From a checkpoint of a small multi-label audio tagger.
Model: 8.04M parameters, arch tdnn, depths [18], widths [384].
Training: soap at rate 0.0025, batches of 128.
Data: 26041 training examples, 111.6 epochs.
Rows from block 7, named by matrix and row number. Each number is 50 + 10 x the weight over the matrix's rms, rounded and kept within 0 to 99. All counts start at 0.
# conv: pointwise conv (model.blocks.7.conv.weight, 384x384x1), inputs 256-383
conv.124:51 59 29 54 60 37 39 53 47 25 47 53 43 70 49 43 59 51 52 55 67 53 36 44 50 50 56 74 61 41 36 50 53 53 43 47 42 55 54 44 39 54 30 42 37 75 67 60 54 51 37 62 62 34 37 60 55 65 36 26 57 55 48 37 43 69 41 33 57 46 52 52 34 62 59 52 51 64 52 45 51 45 52 48 51 57 43 42 46 61 44 59 42 65 38 57 42 33 33 50 53 51 46 33 32 42 63 19 48 71 59 60 56 58 57 46 36 41 56 39 29 48 48 34 50 53 36 42
conv.125:46 49 33 35 45 50 60 37 47 54 55 53 58 55 37 48 40 54 46 46 36 36 56 57 49 50 46 51 50 39 37 56 58 58 69 41 39 32 35 49 63 38 63 58 59 49 49 38 39 43 65 52 62 37 57 36 31 33 55 51 55 56 51 51 59 53 66 41 70 50 43 38 28 42 45 51 39 43 44 50 42 50 37 52 29 49 38 48 38 59 43 41 44 60 51 59 56 61 37 35 53 57 49 48 60 44 32 52 52 38 43 40 39 52 53 57 41 42 33 43 43 51 61 58 49 50 42 47
conv.126:53 33 25 47 51 36 62 42 62 47 53 39 54 74 63 59 47 53 40 60 50 38 51 54 44 45 46 45 36 42 44 29 55 47 52 48 59 53 63 58 25 74 49 58 59 41 68 31 38 55 54 40 42 48 49 40 58 53 52 37 42 42 58 29 49 44 71 68 37 43 58 39 47 70 72 58 66 47 49 42 35 35 54 45 78 69 38 30 47 55 42 63 35 49 70 48 46 42 42 55 27 57 69 44 53 41 56 56 45 53 36 49 52 42 43 50 38 63 49 42 41 41 37 40 66 40 78 56
conv.127:44 52 50 42 22 67 40 34 56 39 59 47 60 55 43 35 43 56 60 49 50 23 61 48 45 38 51 64 53 49 46 57 47 54 64 59 57 57 55 60 59 35 39 73 50 45 42 30 49 54 34 56 47 45 62 55 69 26 57 47 44 54 49 62 55 53 36 35 53 46 53 59 55 58 54 60 42 54 57 57 40 59 66 57 44 50 35 42 45 39 56 48 69 79 58 41 42 49 44 48 60 39 32 63 48 40 48 55 57 47 59 66 56 42 45 49 55 43 46 52 38 46 44 69 54 44 69 57
conv.128:58 56 46 38 46 60 59 64 22 42 50 51 56 61 67 45 44 43 73 42 53 39 53 45 44 40 50 64 36 42 44 48 60 51 57 54 68 45 50 39 61 61 37 48 54 39 49 46 57 40 50 57 42 44 56 62 50 54 54 38 67 55 47 47 52 35 62 63 46 49 48 49 27 59 25 48 40 43 48 30 61 48 26 45 46 41 35 50 42 58 64 32 26 50 56 45 62 49 42 50 63 37 66 31 61 56 45 37 44 46 54 47 61 43 65 45 50 34 44 35 43 45 59 53 58 51 54 40
conv.129:51 47 34 48 52 40 50 50 66 59 63 37 37 61 57 58 64 51 55 54 57 61 70 51 49 55 41 46 55 56 38 64 53 36 42 56 44 48 45 76 33 50 43 44 39 43 52 60 35 38 73 37 53 70 41 50 52 58 48 42 30 38 45 52 35 56 60 55 47 66 50 38 37 51 45 57 52 51 42 39 47 43 53 50 45 49 38 50 43 51 49 57 47 56 61 44 62 51 43 39 72 29 47 36 29 36 60 53 51 33 38 55 56 36 69 54 50 42 52 44 59 49 58 50 39 49 48 38
conv.130:30 45 36 43 71 31 57 40 35 60 52 60 53 42 59 34 54 48 49 45 43 50 43 64 35 49 57 74 34 44 33 51 22 41 37 43 52 50 32 51 59 47 49 69 52 50 33 46 66 44 67 56 61 38 37 46 56 64 32 42 38 58 42 55 47 50 68 43 44 25 50 28 53 50 36 29 36 49 45 21 53 52 37 41 58 49 41 54 86 33 57 50 63 41 48 60 54 51 58 63 44 56 41 45 49 37 43 62 34 54 42 55 61 66 65 61 45 56 41 33 65 34 41 60 46 64 48 46
conv.131:59 58 55 34 47 31 52 22 56 43 71 36 59 56 46 53 52 44 43 52 44 58 48 49 51 38 43 41 52 50 41 51 42 51 56 46 26 49 31 41 70 63 59 39 42 60 38 61 46 54 56 69 46 57 41 70 44 52 44 39 59 60 49 47 51 55 57 49 48 41 49 61 38 43 56 59 55 49 40 54 57 42 43 68 65 60 54 51 54 46 51 60 63 54 60 53 51 60 72 67 43 48 56 33 48 44 50 52 46 42 32 63 39 36 42 46 67 60 53 45 65 53 42 56 56 47 48 59
conv.132:56 38 67 43 48 52 59 40 49 46 32 37 35 68 54 38 43 49 51 44 53 37 54 33 35 51 54 54 62 55 47 53 66 31 52 51 75 61 45 50 65 52 39 46 43 62 42 74 47 49 53 39 45 31 52 34 42 35 28 40 43 61 46 56 47 39 50 57 54 47 57 51 49 61 57 52 54 35 45 50 60 32 35 51 59 61 61 45 62 53 46 52 53 53 57 51 40 49 43 51 42 45 49 40 63 41 44 66 36 51 56 54 41 50 45 54 57 20 57 77 72 54 34 46 40 44 50 63
conv.133:33 39 40 38 71 51 66 37 41 55 64 42 47 73 57 48 61 41 70 43 51 59 53 46 58 57 62 50 54 41 65 26 49 39 44 29 69 50 43 68 51 45 64 49 63 47 34 46 67 36 51 63 45 68 50 55 59 33 53 25 41 51 60 49 63 49 48 55 45 39 43 58 47 38 71 46 43 46 45 61 58 48 59 61 58 43 37 50 53 60 37 54 57 40 48 54 47 49 51 47 41 43 31 51 44 44 39 53 46 45 62 35 46 66 38 56 53 60 64 59 57 47 58 57 51 49 46 36
conv.134:44 31 52 35 57 67 57 41 25 55 28 47 38 50 45 56 63 42 27 47 70 49 41 62 61 53 59 54 56 50 43 66 40 50 54 61 53 45 55 52 53 57 44 43 73 71 67 57 43 33 59 61 56 66 40 52 51 36 56 48 36 58 62 47 38 53 43 56 57 46 45 51 44 55 40 47 64 44 38 36 53 45 47 43 42 49 44 44 52 46 50 46 35 51 64 36 51 39 61 69 60 51 58 50 41 55 42 41 45 53 51 49 35 44 44 65 58 42 56 34 71 39 45 53 52 45 61 55
conv.135:66 43 30 55 58 60 49 50 58 49 47 39 48 55 48 40 55 57 66 50 46 61 67 46 55 42 26 44 43 57 39 51 51 40 60 54 32 67 59 59 62 50 51 62 60 37 56 67 68 42 71 47 51 67 53 51 65 42 48 37 58 32 57 57 29 42 54 54 63 62 54 49 58 57 67 43 56 43 35 39 51 46 62 42 39 64 47 50 31 49 59 50 49 48 52 59 43 63 63 39 44 54 53 47 30 60 54 46 31 47 69 48 38 46 45 61 48 40 48 47 54 56 51 43 56 36 55 46
conv.136:51 56 53 57 47 58 65 35 39 58 60 57 47 64 31 56 52 67 37 72 49 46 27 29 43 61 55 37 50 51 45 46 50 54 58 51 22 37 55 43 62 58 41 62 71 64 43 52 42 63 53 55 50 56 54 58 27 60 46 35 38 47 46 46 56 56 69 36 45 35 45 46 52 48 59 61 45 41 57 38 54 55 78 35 46 62 45 49 45 33 60 54 67 48 47 55 56 53 35 40 51 39 64 59 36 59 60 40 47 52 41 49 45 61 28 46 38 46 49 53 27 53 62 49 50 55 54 52
conv.137:38 44 53 53 60 59 55 37 57 38 44 52 42 50 62 55 58 51 45 56 52 46 59 78 41 47 61 63 47 64 51 45 67 65 64 50 50 50 26 73 55 68 53 31 53 49 39 65 41 47 67 58 52 44 27 53 55 55 58 63 62 50 52 72 64 67 56 49 55 61 28 62 45 68 47 52 27 44 55 49 60 52 44 33 38 74 54 48 60 54 33 36 36 66 45 50 41 35 53 66 60 41 46 38 54 43 46 75 43 54 39 51 45 40 56 49 56 49 42 51 35 60 53 39 39 22 51 48
conv.138:53 46 44 38 43 57 42 60 54 52 64 43 39 44 48 57 57 57 48 71 38 65 28 36 44 74 57 52 55 34 54 62 36 51 48 57 52 47 51 43 49 56 51 43 53 38 52 55 32 58 61 54 57 56 49 60 53 42 39 62 50 35 40 64 46 59 52 55 33 51 45 64 49 51 64 50 56 41 40 46 61 48 71 60 70 33 52 39 41 62 43 32 46 39 50 41 42 54 52 41 40 45 42 50 35 41 37 58 47 58 50 35 51 40 46 47 51 59 32 59 45 64 47 55 52 45 34 32
conv.139:46 44 45 46 66 59 56 55 46 45 33 53 65 55 45 41 52 33 63 67 60 59 52 58 46 38 57 47 63 63 44 35 55 58 41 41 46 61 53 35 66 51 63 43 39 53 49 35 38 58 35 59 37 55 55 75 57 46 44 52 46 58 52 43 42 74 46 53 60 58 43 41 35 50 49 37 46 44 61 19 73 49 62 58 44 47 47 46 32 67 64 44 34 37 58 60 54 59 53 56 51 40 36 43 45 68 43 59 74 35 48 43 36 27 43 49 33 55 43 59 50 35 62 56 49 37 46 34
conv.140:37 41 45 56 41 57 36 42 55 49 44 52 56 55 56 56 67 50 50 48 52 45 50 51 54 48 37 36 46 53 35 42 60 38 43 53 46 63 34 45 27 48 59 48 63 41 59 42 38 50 45 58 47 36 55 46 43 63 47 38 51 57 68 41 65 50 50 42 58 61 57 44 49 52 45 60 52 55 36 38 54 56 47 71 52 53 50 52 47 48 63 51 40 52 47 53 56 65 59 54 45 36 50 87 40 46 50 39 50 48 54 41 45 61 56 54 50 50 48 41 53 59 37 58 34 49 66 48
conv.141:67 62 54 32 36 50 46 45 44 47 54 48 50 47 38 71 51 50 42 41 37 50 52 45 58 36 74 44 38 57 71 59 38 55 45 55 63 50 56 46 61 33 39 62 52 41 32 31 45 41 55 65 74 50 40 40 55 45 70 67 54 41 61 66 53 41 36 14 35 43 39 50 77 53 45 62 28 27 40 51 48 41 48 61 63 41 53 42 45 34 51 38 35 49 59 48 49 52 37 48 72 37 48 70 40 46 50 64 44 50 53 59 74 71 50 49 53 38 39 55 64 49 40 43 44 64 50 38
conv.142:62 53 42 40 38 50 59 31 48 44 50 58 47 39 58 42 46 51 31 57 58 52 49 53 59 54 56 61 35 51 45 62 62 37 50 49 51 35 43 55 54 50 36 52 58 41 36 41 27 65 46 53 62 55 49 42 49 53 56 38 67 72 55 60 47 68 45 61 60 62 50 59 59 62 58 37 62 70 63 32 55 59 62 22 54 60 43 54 61 43 72 37 64 45 52 45 47 46 75 48 65 48 47 69 44 49 63 38 45 36 62 50 55 27 50 42 46 54 46 47 40 55 50 29 50 59 32 61
conv.143:47 53 52 41 33 42 47 37 52 42 55 43 48 47 85 42 48 54 58 59 31 54 39 54 61 50 40 65 38 52 38 65 42 67 58 54 37 41 70 39 41 35 60 48 58 35 60 55 39 74 39 53 42 55 57 54 48 51 37 36 49 54 38 45 47 54 76 51 43 49 52 49 48 64 42 68 32 55 54 61 44 63 48 39 51 41 39 48 57 70 41 65 62 41 42 61 74 34 48 46 37 55 58 41 46 57 34 37 58 51 57 31 61 59 36 46 42 55 40 41 47 60 37 34 38 58 63 46
conv.144:45 56 58 58 49 60 56 43 52 56 55 46 40 66 40 49 41 45 43 55 40 67 47 51 37 51 38 63 41 48 56 65 59 49 37 44 41 31 39 67 49 61 55 29 38 55 46 52 64 43 68 52 47 39 50 27 45 69 31 36 41 46 49 36 51 46 59 67 52 68 33 44 47 45 36 50 41 42 65 47 45 56 54 60 46 58 67 39 56 48 42 36 29 61 46 42 42 52 52 55 52 47 36 62 63 54 46 39 40 68 36 47 48 42 58 49 59 43 53 60 53 43 48 53 53 47 51 69
conv.145:62 53 56 57 52 55 30 45 57 63 50 63 49 32 48 40 46 38 32 37 57 48 38 41 44 62 44 43 53 54 46 50 45 53 36 37 48 38 43 47 50 34 42 34 41 45 46 54 57 56 42 52 58 46 44 47 52 53 39 21 58 70 40 63 54 48 60 59 54 61 78 32 41 54 56 54 41 47 72 56 54 49 44 31 54 46 53 38 54 52 45 52 66 46 40 69 53 38 51 53 66 54 57 71 30 31 46 44 40 58 65 39 55 65 34 42 59 52 44 63 58 52 45 54 53 61 58 57
conv.146:37 48 50 52 32 40 41 51 45 49 46 57 34 28 33 58 59 56 40 37 58 51 35 56 49 31 40 51 47 51 47 49 59 47 35 45 46 39 33 43 49 36 46 55 50 40 43 46 55 45 41 54 52 51 46 46 59 54 67 46 52 37 59 48 38 45 34 38 45 46 41 40 33 63 34 44 40 59 44 39 37 55 50 59 53 34 43 43 54 48 57 58 43 42 52 41 42 57 34 55 46 34 36 37 43 40 47 51 58 53 58 69 44 61 49 40 57 47 32 49 45 28 40 49 37 51 45 38
conv.147:43 41 55 32 35 59 42 48 52 60 53 55 56 50 45 48 32 40 33 53 54 36 55 65 45 49 77 58 55 56 55 48 63 53 45 56 68 58 59 26 47 63 53 62 71 66 50 34 43 37 47 51 74 28 55 41 65 48 50 47 32 44 56 33 64 50 50 50 60 52 46 60 71 55 33 36 49 60 62 53 33 51 61 31 57 47 38 34 47 85 37 56 35 49 48 35 60 61 43 37 58 53 73 38 64 59 42 38 43 68 57 55 45 62 62 38 48 45 53 37 43 34 48 35 43 47 54 57
conv.148:51 35 46 58 56 36 46 47 26 56 48 43 45 65 48 51 46 53 41 64 21 45 34 57 53 51 45 69 40 58 36 33 55 45 57 51 46 59 50 53 46 44 28 50 49 61 65 47 41 42 23 34 58 51 46 52 42 46 69 42 60 20 42 54 60 39 55 55 46 35 54 51 66 48 64 47 53 41 45 47 54 57 44 52 54 41 51 54 54 53 51 53 51 48 57 57 39 30 51 49 45 59 45 60 67 50 48 52 55 32 43 41 49 45 46 40 62 46 57 38 43 41 59 53 47 58 48 40
conv.149:55 35 28 48 34 57 25 57 44 58 44 53 49 50 62 66 55 48 59 41 41 33 71 62 61 62 39 61 58 46 47 47 54 50 56 62 48 39 49 34 42 43 53 58 45 61 43 65 58 49 51 34 39 57 53 37 49 44 60 49 49 48 55 68 66 49 51 33 61 63 45 49 55 67 53 56 44 62 72 50 51 39 52 62 71 66 63 52 36 37 42 45 47 77 56 59 40 49 68 55 34 44 62 19 62 50 55 36 52 65 33 47 38 55 47 43 57 46 43 37 57 42 68 64 61 54 51 53
conv.150:35 53 52 49 45 55 55 62 58 41 41 44 85 52 52 49 59 48 39 36 54 47 55 31 58 59 57 57 55 49 55 40 47 55 49 62 54 51 54 51 51 54 46 46 40 45 60 56 35 44 54 55 55 44 33 43 52 65 45 53 42 38 45 45 51 36 32 50 37 45 55 46 55 39 57 52 52 42 50 50 39 51 54 52 39 43 46 39 34 65 63 43 48 54 50 56 61 55 41 45 33 53 57 53 62 61 51 47 56 58 49 47 39 41 47 61 42 47 61 60 51 41 52 52 50 46 35 61
conv.151:52 45 60 28 39 22 40 41 33 69 71 48 58 46 49 57 74 37 46 49 42 50 63 51 50 42 46 32 62 51 50 44 68 55 58 58 34 51 39 38 46 35 59 53 58 59 45 47 52 64 51 39 53 49 49 56 52 53 62 50 46 46 66 53 44 57 35 45 41 34 48 47 45 43 63 48 48 46 47 57 54 46 54 62 62 52 55 56 34 55 43 36 52 58 41 56 69 49 52 32 64 43 40 52 48 52 41 40 68 61 44 26 53 38 37 41 70 33 44 48 66 38 48 50 51 50 46 57
conv.152:53 62 54 38 41 54 63 18 57 51 32 48 49 49 50 53 52 45 45 42 50 51 53 54 43 55 51 50 43 54 45 67 49 65 46 59 36 50 51 54 63 64 54 56 47 57 53 65 48 60 53 65 55 53 48 31 36 56 51 67 72 43 62 49 28 55 49 62 52 71 53 55 66 65 45 34 47 59 62 49 65 61 63 47 49 55 41 73 61 67 56 28 61 32 55 44 62 57 48 29 56 44 59 69 62 43 56 31 34 53 65 54 44 63 51 43 56 39 46 40 61 67 25 51 68 53 37 32
conv.153:44 42 59 55 72 57 47 53 50 65 55 39 43 55 39 53 37 51 48 47 49 45 48 63 28 41 62 37 59 50 53 44 41 55 37 62 72 64 61 66 40 56 44 56 51 34 56 28 32 50 57 39 43 66 47 37 50 49 48 45 55 48 47 52 59 62 63 78 50 28 51 49 38 57 43 41 46 61 39 46 62 56 58 59 55 68 51 65 59 54 48 53 31 68 66 32 54 60 46 31 33 33 32 35 67 52 55 40 64 58 47 55 60 56 57 50 52 55 56 71 57 39 49 62 61 43 34 39
conv.154:36 45 39 41 49 53 62 47 55 73 48 61 52 60 64 61 57 40 52 45 36 60 40 60 51 59 57 67 46 40 44 55 54 48 48 51 41 46 59 55 44 52 61 48 51 60 46 55 58 33 45 55 53 39 59 36 70 52 51 49 37 37 40 45 67 35 48 38 55 71 45 47 60 48 40 59 47 49 78 66 41 51 45 63 40 67 54 49 66 54 65 46 44 46 60 51 60 40 55 52 32 62 69 67 47 57 57 48 65 37 55 65 44 62 57 54 47 45 42 46 38 59 56 42 41 43 54 40
conv.155:42 52 40 60 37 46 31 47 57 31 55 53 57 45 47 72 47 62 68 51 55 53 43 47 53 78 42 57 39 48 51 39 35 48 54 49 46 59 51 39 62 74 25 55 54 54 59 30 61 56 54 43 24 62 61 52 55 34 33 65 59 48 51 46 49 45 49 48 38 33 48 48 56 51 58 47 74 60 61 50 53 54 54 51 46 51 58 52 45 68 61 59 45 51 60 39 39 56 54 51 48 45 54 48 57 65 73 54 50 62 33 41 49 55 57 52 53 49 47 61 61 69 53 44 46 60 54 57
conv.156:51 43 49 44 47 46 47 48 44 53 41 40 46 52 49 51 49 36 27 29 49 35 53 51 57 40 50 47 54 53 52 29 50 48 46 52 39 48 56 48 26 66 51 50 53 50 46 52 48 46 40 59 64 42 36 58 51 48 49 50 41 61 46 30 46 50 57 61 58 49 37 41 48 57 44 71 51 54 58 38 38 64 52 47 62 62 42 41 63 46 48 59 41 62 64 61 47 42 40 43 43 56 45 62 48 62 55 60 56 50 55 72 65 64 60 51 48 52 41 37 57 49 59 46 42 54 47 39
conv.157:59 20 47 53 29 62 45 46 54 42 55 28 51 49 44 46 49 57 42 60 47 52 43 52 40 51 44 28 48 52 63 58 34 50 58 60 29 67 39 38 44 36 35 47 66 29 51 37 44 46 41 66 50 50 43 57 70 43 52 32 40 49 52 55 52 57 56 32 59 38 54 55 54 63 47 52 49 72 38 49 72 44 52 54 46 50 55 60 43 44 52 42 80 41 27 61 39 39 39 56 46 45 57 39 48 53 55 45 47 51 53 43 43 42 44 57 59 53 56 48 42 65 52 70 49 55 63 51
conv.158:48 41 57 53 58 47 55 43 48 50 45 66 49 54 42 68 75 55 46 46 41 50 54 43 52 51 47 68 55 65 48 29 45 39 58 70 56 44 41 45 49 48 33 42 55 65 54 66 43 54 34 56 47 50 61 44 51 48 41 49 54 46 58 40 70 52 55 69 52 55 56 44 59 59 46 65 53 44 34 56 48 44 54 37 56 42 43 54 50 51 58 46 48 42 54 44 40 64 67 50 44 57 54 49 51 53 44 45 73 34 46 48 57 57 58 46 67 46 56 63 50 41 52 74 51 57 50 38
conv.159:49 54 54 54 51 48 49 49 54 44 42 43 62 51 46 67 51 65 51 58 47 38 36 52 43 46 47 45 45 55 48 62 56 54 53 44 62 54 45 32 28 32 58 54 43 52 54 52 38 37 49 61 35 50 60 38 44 44 83 50 39 58 61 50 55 42 49 40 47 37 62 41 43 51 43 50 52 58 55 62 55 56 53 54 52 53 79 68 28 43 56 23 44 75 54 40 47 42 54 45 48 49 66 51 53 31 50 40 47 46 47 49 45 38 45 58 37 35 60 61 39 49 49 60 51 51 45 61
conv.160:48 45 45 51 71 51 54 60 57 49 47 43 46 63 44 50 54 42 43 57 40 61 52 50 43 62 47 38 67 44 56 65 36 41 67 35 72 44 51 80 64 38 40 64 55 59 57 48 47 43 42 48 47 43 50 57 46 61 58 59 57 33 35 46 50 36 47 38 49 41 63 51 43 41 42 55 32 66 49 43 63 39 59 44 57 46 44 62 39 60 66 28 24 45 60 57 58 38 30 51 45 60 37 45 47 50 46 49 46 43 73 49 46 56 68 64 39 54 57 67 44 43 41 49 53 56 46 49
conv.161:56 53 48 42 40 55 66 56 31 59 25 51 40 39 57 44 31 41 46 67 49 57 43 48 61 60 73 48 63 57 47 39 53 56 52 51 43 34 40 54 38 68 57 50 46 69 35 46 35 64 32 41 57 39 47 49 53 71 52 33 51 48 31 56 50 50 60 49 29 62 56 44 39 53 44 41 54 37 51 69 61 30 38 42 53 51 46 53 65 26 38 45 44 44 52 40 40 48 58 65 52 50 40 58 69 66 44 53 58 41 37 19 32 49 65 71 64 65 59 50 51 52 57 47 53 80 67 47
conv.162:53 37 81 62 63 47 46 56 35 38 70 48 36 46 75 33 49 52 51 53 49 54 42 42 57 51 49 45 43 61 43 51 66 55 35 45 61 43 52 41 63 77 36 61 55 40 47 42 37 58 90 49 42 59 44 67 60 39 37 71 35 44 42 57 59 53 32 84 44 48 71 74 37 62 59 39 44 50 38 51 61 70 61 52 42 19 58 61 50 39 50 44 68 82 44 33 55 32 46 53 59 61 70 36 61 47 50 53 41 41 44 47 45 62 46 52 55 26 47 54 54 34 53 53 45 51 45 61
conv.163:51 48 42 51 73 65 47 33 38 45 38 53 52 43 74 38 53 29 40 31 81 60 55 54 37 53 54 49 65 45 38 58 54 47 55 53 48 69 61 72 51 22 54 43 41 47 45 50 51 53 52 53 23 51 47 50 31 33 48 38 40 65 52 52 51 49 37 44 47 53 41 57 38 53 54 45 52 46 46 63 40 35 40 36 57 53 43 30 53 47 45 63 69 43 43 47 57 45 45 41 60 58 31 46 37 48 51 50 49 47 59 51 42 56 59 50 38 54 36 36 41 51 59 54 46 42 65 36
conv.164:41 48 60 65 46 54 36 39 54 47 48 45 70 57 37 71 43 57 18 37 57 58 48 66 58 40 62 49 47 60 51 48 31 23 45 40 38 67 44 31 53 67 52 54 48 52 49 40 28 67 42 58 57 51 59 68 48 41 37 39 47 40 45 50 59 52 39 56 66 46 55 52 47 38 59 49 41 44 58 48 53 59 34 52 58 49 32 39 49 46 49 64 66 59 55 47 53 62 50 60 47 57 50 51 40 42 55 36 67 52 57 38 39 41 53 63 58 47 53 43 43 22 43 36 52 46 54 47
conv.165:45 35 43 72 59 59 68 30 55 50 41 43 37 38 45 57 52 57 58 48 48 68 68 49 64 43 51 40 35 50 52 52 46 68 54 21 65 46 52 62 64 48 62 49 48 61 34 50 54 38 51 47 53 47 30 54 46 47 60 48 57 55 50 24 45 50 54 50 52 50 43 55 54 59 37 42 54 68 45 56 55 40 48 46 49 60 42 59 59 36 56 63 41 47 45 48 49 32 36 68 52 59 34 47 33 50 36 53 56 55 54 35 40 55 55 68 48 42 53 54 32 40 49 40 64 45 43 65
conv.166:58 58 45 46 35 40 46 70 42 50 51 54 42 45 43 37 37 64 60 51 49 59 40 66 52 43 57 30 52 67 27 42 57 62 51 46 53 58 47 51 51 40 67 61 40 53 42 48 58 37 43 68 48 75 50 55 38 64 58 45 82 61 51 59 58 64 63 50 51 43 37 51 53 58 63 53 58 51 72 46 54 60 60 56 39 51 54 60 63 40 50 63 47 58 48 54 59 52 53 64 60 47 36 38 55 55 63 50 52 58 62 49 85 55 47 42 54 61 62 27 58 40 78 65 35 58 33 57
conv.167:42 41 27 57 45 37 46 35 61 45 44 46 41 58 38 40 53 45 49 48 55 48 44 32 53 40 44 38 60 35 66 48 49 53 47 53 36 49 43 42 38 41 45 54 46 29 53 51 58 52 49 43 50 43 39 48 34 38 36 45 39 39 55 47 42 43 79 59 51 45 47 51 36 51 45 59 64 49 28 41 37 62 59 52 31 40 37 54 21 65 53 71 58 50 46 54 38 49 46 52 38 46 44 34 64 35 43 55 64 42 46 54 54 50 57 31 53 42 34 71 54 48 32 50 68 49 71 55
conv.168:54 48 50 52 49 37 57 45 55 51 53 40 55 46 47 67 59 62 55 55 50 40 52 41 44 59 59 45 42 46 54 58 48 38 47 57 45 66 37 57 40 66 38 46 54 48 50 58 41 55 32 55 66 48 39 48 44 35 46 59 51 63 45 47 51 55 47 52 55 53 50 60 42 37 45 59 51 43 31 46 56 47 59 60 46 41 51 68 54 64 53 60 53 63 49 56 52 54 49 38 44 57 58 43 34 50 52 50 41 55 52 46 48 54 36 38 56 40 44 52 49 45 56 43 59 54 56 52
conv.169:59 49 49 54 54 59 42 46 61 51 46 65 44 57 58 73 67 21 58 54 43 53 62 56 51 71 68 60 51 55 66 46 51 66 70 53 50 72 65 45 36 68 48 51 60 67 50 56 55 26 53 46 39 65 60 62 48 74 33 70 27 51 38 61 51 40 77 41 42 61 45 46 64 47 48 51 59 47 55 55 55 73 61 43 31 56 43 61 45 53 48 58 35 66 71 51 60 47 56 38 51 42 58 39 43 53 24 36 50 30 50 59 56 51 47 34 35 52 47 52 59 53 49 73 38 58 72 50
conv.170:57 54 59 58 61 36 46 35 45 43 60 45 68 43 51 43 59 33 49 35 43 68 50 50 65 46 51 33 55 57 42 22 60 56 41 63 36 32 58 52 56 53 56 48 52 55 41 25 50 76 56 38 56 46 64 61 53 74 60 32 62 44 53 67 72 43 63 59 48 41 45 49 59 66 51 52 56 51 63 56 44 53 51 44 44 48 38 54 54 55 62 53 44 52 44 75 50 46 55 39 39 41 54 44 64 45 58 65 28 55 50 59 58 46 57 53 60 47 45 56 41 47 49 54 43 56 47 49
conv.171:58 52 48 43 49 52 49 53 44 66 41 43 42 47 56 38 38 30 42 52 48 53 42 45 52 50 51 52 31 50 34 40 44 60 41 47 50 60 40 36 47 50 61 60 70 46 50 64 48 53 61 46 48 65 51 54 47 55 45 44 49 55 58 48 38 44 49 43 52 41 51 42 58 63 55 63 37 52 39 41 56 57 57 48 51 64 49 49 49 51 41 47 44 42 55 58 59 38 52 58 57 49 49 56 32 55 38 44 47 59 49 68 51 33 36 50 52 39 35 50 54 49 45 67 48 53 67 54
conv.172:43 31 47 67 54 54 51 39 45 39 55 36 53 40 67 44 49 58 39 53 52 40 63 42 54 50 59 53 52 56 49 49 58 63 51 44 52 55 33 80 46 51 54 29 50 53 52 38 52 43 61 47 56 51 62 48 41 57 57 49 35 45 35 41 67 54 61 46 50 49 56 44 61 54 60 31 48 42 45 47 61 71 39 56 57 40 41 60 61 50 35 45 45 40 51 42 49 46 43 51 60 54 23 44 53 45 55 51 49 54 56 58 42 37 42 39 61 52 48 70 42 47 59 59 42 34 49 49
conv.173:40 64 49 44 71 58 58 39 44 40 56 58 45 51 46 44 44 42 52 60 44 42 59 46 51 58 49 48 54 33 58 48 52 40 47 56 42 47 35 39 41 48 44 37 41 47 51 61 44 49 41 43 35 53 46 44 58 50 39 36 44 60 37 64 32 57 33 47 50 39 56 56 51 55 62 67 51 59 65 53 47 63 33 59 54 39 54 39 58 58 59 55 59 45 36 66 48 46 64 53 35 40 49 38 54 48 56 40 59 40 45 55 43 61 38 61 46 59 58 51 38 62 44 35 59 56 67 45
conv.174:37 54 48 49 51 61 45 73 53 44 45 35 65 46 40 64 78 38 54 62 50 55 66 50 43 42 59 39 37 42 64 34 40 53 47 61 54 62 54 42 41 42 62 60 29 62 46 57 55 47 64 38 56 47 48 48 42 50 46 50 47 30 65 57 54 46 33 57 58 48 63 56 49 36 35 56 55 75 55 52 59 52 52 36 61 36 48 58 48 38 56 31 58 50 51 51 37 63 40 41 56 54 38 47 45 41 35 43 46 46 47 56 39 38 46 46 47 64 67 59 61 67 70 56 44 55 51 53
conv.175:45 45 44 42 60 58 51 62 61 42 61 54 61 61 41 41 64 39 37 43 37 82 51 54 62 40 42 30 30 60 45 42 57 50 53 42 44 53 50 57 45 28 38 39 48 40 63 54 69 36 74 37 53 49 56 32 49 59 53 50 45 36 60 27 37 35 50 37 45 49 37 51 38 35 48 63 51 52 56 31 36 58 50 46 35 38 42 59 42 40 67 53 37 66 53 50 47 57 36 55 54 31 51 57 45 44 47 36 50 59 51 63 47 53 61 53 55 32 43 48 30 55 68 56 64 59 48 41
conv.176:47 39 50 83 42 63 68 34 36 38 47 48 53 42 44 58 48 49 52 46 67 53 38 36 55 29 55 63 55 36 47 60 51 55 36 61 56 44 45 63 53 61 50 54 64 50 36 36 61 56 39 54 58 49 38 57 68 43 42 38 38 38 55 51 39 57 30 54 42 49 60 67 54 53 65 54 41 41 48 38 62 43 57 51 47 49 62 44 68 50 32 47 54 53 46 48 52 31 42 43 57 42 43 30 67 48 67 47 51 46 42 47 70 58 64 56 36 47 37 48 52 55 43 58 65 65 40 40
conv.177:45 50 30 63 36 39 52 67 47 78 58 41 61 47 46 52 61 67 56 48 53 51 68 39 37 60 38 33 49 50 65 31 55 60 45 52 42 45 39 28 36 56 54 32 31 38 62 51 52 55 64 47 63 48 58 57 57 47 67 60 43 47 50 50 42 54 35 30 50 48 74 50 54 32 39 56 41 40 49 32 53 40 47 44 48 46 44 72 54 70 45 32 39 47 41 43 37 45 70 45 50 26 65 50 68 64 61 62 29 42 43 45 60 34 32 51 52 47 49 49 44 61 52 67 46 37 40 63